config.yaml
encoder_arch: "resnext"
model: "image FSQ autoencoder"
dataset: "made-up road signs on poles"
train_examples: 245000
image_size: 32
crop_scale_min: 1
horizontal_flip: false
color_jitter: 0.1
bottleneck: "fsq"
downsampling_factor: 8
encoder_norm: "batchnorm"
encoder_activation: "gelu"
encoder_depths: [2, 2, 4, 2]
encoder_kernel_size: 3
encoder_stem: "single"
encoder_avg_pool_shortcut: false
encoder_widths: [256, 384, 576, 864]
loss: "mse"
latent_channels: 5
decoder_norm: "groupnorm"
decoder_activation: "relu"
decoder_weight_standardization: false
decoder_channel_attention: "eca"
decoder_widths: [64, 64, 128, 256]
decoder_blocks_per_level: 2
decoder_block: "basic"
decoder_attention: false
decoder_upsampling: "nearest_conv"
levels: 5
init: "small_normal"
residual_init: "none"
optimizer: "normuon"
muon_scale: "match_rms_adamw"
lr: 0.0048
momentum: 0.95
nesterov: true
orthogonalizer: "newton_schulz_5"
adamw_lr_other_params: 0.00081
steps: 3600
batch_size: 64
epochs: 0.9
lr_schedule: "cosine"
final_lr_fraction: 0.01
warmup_steps: 360
weight_decay: 0.2
adamw_weight_decay_other_params: 0.01
Rows from block 3 of the encoder of a small image FSQ autoencoder, named by matrix and row number. Rows with one number belong to one channel. Each number is 200 + 40 x the weight over its row's rms, rounded and kept within 0 to 999. All counts start at 0. After the name is the row's rms in percent of the matrix's.
Before each channel's rows are labels from the 100 images, of 14976, where the channel reaches its highest value: "top examples" is what is common among them. Only what is clearly more common there than usual is listed. The data: made-up road signs on poles.
# convs1: grouped (4 groups) 3x3 conv (encoder.blocks.3.convs.1.weight, 192x48x3x3, each kernel summed), inputs within the group 0-47
# convs2: expand pointwise conv (encoder.blocks.3.convs.2.weight, 384x192x1x1, transposed), outputs 0-63

top examples: blue rim
convs1.99,098,183,143,175,167,226,221,130,164,157,174,215,129,215,197,177,224,167,286,210,144,201,178,220,112,232,217,248,166,205,153,250,295,180,180,202,239,211,198,245,173,182,153,245,207,215,172,166,265
convs2.99,100,168,183,199,124,322,171,201,211,185,184,246,209,156,229,167,204,166,251,194,256,103,220,178,239,252,219,207,175,191,209,184,177,315,184,265,220,233,177,182,231,170,178,159,177,209,197,178,164,151,251,233,213,217,170,201,170,192,153,248,210,209,224,208,233

top examples: white face
convs1.173,087,174,194,136,207,228,176,198,184,257,166,155,195,167,155,181,246,174,124,164,180,199,227,141,153,172,239,235,232,198,246,279,298,240,196,200,183,183,213,209,176,174,183,135,267,245,125,228,201
convs2.173,096,118,260,181,224,218,182,254,196,195,138,206,223,204,164,187,178,171,212,216,282,183,189,194,158,154,171,184,233,245,213,223,224,232,248,220,212,230,187,187,206,209,138,199,196,157,189,156,233,192,216,170,228,202,149,213,218,190,200,205,191,203,244,148,201

top examples: white face
convs1.175,109,197,241,220,228,219,193,202,202,161,104,146,173,268,140,215,176,160,118,181,192,133,195,109,204,190,217,191,181,247,203,183,199,221,195,141,246,151,118,222,232,164,215,181,256,208,146,187,186
convs2.175,095,243,212,218,141,186,248,180,156,167,123,169,154,206,166,122,241,208,200,253,220,218,205,263,204,234,181,148,254,233,126,144,233,244,250,236,188,161,202,206,198,213,247,144,258,231,158,156,113,163,203,138,196,141,234,144,157,221,199,154,158,251,200,187,196

top examples: white face
convs1.59,112,162,293,191,234,207,222,117,204,188,232,258,195,136,146,230,226,190,182,226,139,258,189,243,187,146,186,149,240,192,180,206,138,229,238,168,113,180,180,189,226,247,227,204,177,158,133,219,208
convs2.59,097,211,232,247,196,159,186,126,161,260,184,206,169,132,205,198,176,122,149,93,228,180,192,191,210,191,203,94,253,247,214,202,185,211,208,257,194,150,227,266,178,169,159,232,205,175,203,218,196,178,153,205,246,177,190,222,239,209,118,247,200,266,179,164,212

top examples: white face
convs1.172,089,184,238,198,176,225,190,128,198,210,162,152,131,203,202,205,184,139,163,203,196,190,210,194,169,190,117,105,183,69,259,180,180,148,187,237,250,151,189,202,176,177,160,169,175,198,188,242,195
convs2.172,107,163,224,213,175,260,181,206,212,161,232,242,242,214,186,134,186,228,245,200,227,223,179,227,209,239,173,170,167,147,209,183,160,179,211,233,128,208,171,240,163,164,192,280,181,118,296,259,201,212,194,191,148,197,189,150,169,197,203,120,141,162,187,234,219

top examples: white face
convs1.189,111,205,206,135,204,252,240,166,171,183,140,159,159,169,125,204,237,166,188,215,248,181,166,121,158,217,142,243,204,263,190,247,149,223,202,263,223,154,171,129,218,193,186,158,237,176,127,213,179
convs2.189,099,185,201,260,155,258,194,225,159,204,195,176,179,213,167,223,228,163,181,250,228,225,207,198,207,214,146,196,198,214,166,211,210,240,119,232,125,217,150,207,173,233,260,275,214,184,250,207,151,266,239,172,178,306,215,173,180,205,152,156,235,197,197,162,144

top examples: white rim; black face
convs1.159,090,238,248,153,173,185,223,189,113,149,141,142,175,162,133,163,201,173,124,167,162,166,268,172,140,220,223,205,175,154,238,203,219,213,177,195,220,209,205,198,171,129,188,139,206,253,168,267,187
convs2.159,094,179,167,206,155,251,206,217,187,138,119,184,162,127,255,130,244,212,196,207,227,209,181,181,226,165,211,235,256,235,200,174,181,166,211,163,281,147,211,166,235,171,171,196,238,142,224,207,182,128,220,203,206,219,215,177,198,185,198,194,250,213,159,264,240

top examples: purple rim
convs1.108,082,211,141,193,152,198,160,159,175,248,213,218,203,217,193,191,191,150,175,227,222,149,129,175,268,203,146,216,193,202,204,181,182,86,244,147,211,150,203,282,172,229,187,192,166,184,248,211,102
convs2.108,099,194,210,174,207,236,207,220,227,237,240,229,174,164,141,148,227,241,136,151,208,220,158,203,106,218,186,199,200,148,173,201,212,165,194,211,162,147,135,163,222,226,197,244,144,168,294,187,229,184,217,219,202,205,203,211,150,227,159,143,111,167,281,139,206

top examples: white face
convs1.77,103,121,174,202,203,192,163,215,156,150,173,163,263,130,203,215,189,208,197,200,172,258,160,235,224,154,200,172,182,210,246,194,151,213,286,238,185,182,189,238,258,235,229,210,172,119,135,153,280
convs2.77,088,183,166,225,193,188,226,174,189,260,152,215,196,227,82,181,215,157,183,207,179,215,247,141,211,180,182,236,140,147,247,185,222,203,183,183,192,185,232,235,141,162,191,194,217,161,152,210,185,218,130,203,154,200,234,218,185,246,208,191,224,140,188,205,156

top examples: blue rim; red face
convs1.32,083,224,172,219,155,215,228,189,179,179,230,215,262,189,177,180,264,212,219,193,142,186,171,169,162,209,130,219,152,195,181,262,141,159,185,135,175,200,120,161,214,188,183,93,106,154,198,209,179
convs2.32,100,233,203,220,225,207,230,202,201,202,183,157,129,202,272,246,253,195,152,196,241,199,133,178,204,244,189,190,210,210,210,225,173,163,216,201,143,230,196,152,152,199,242,339,187,194,205,231,219,197,203,216,118,143,210,167,212,246,206,229,146,112,166,194,195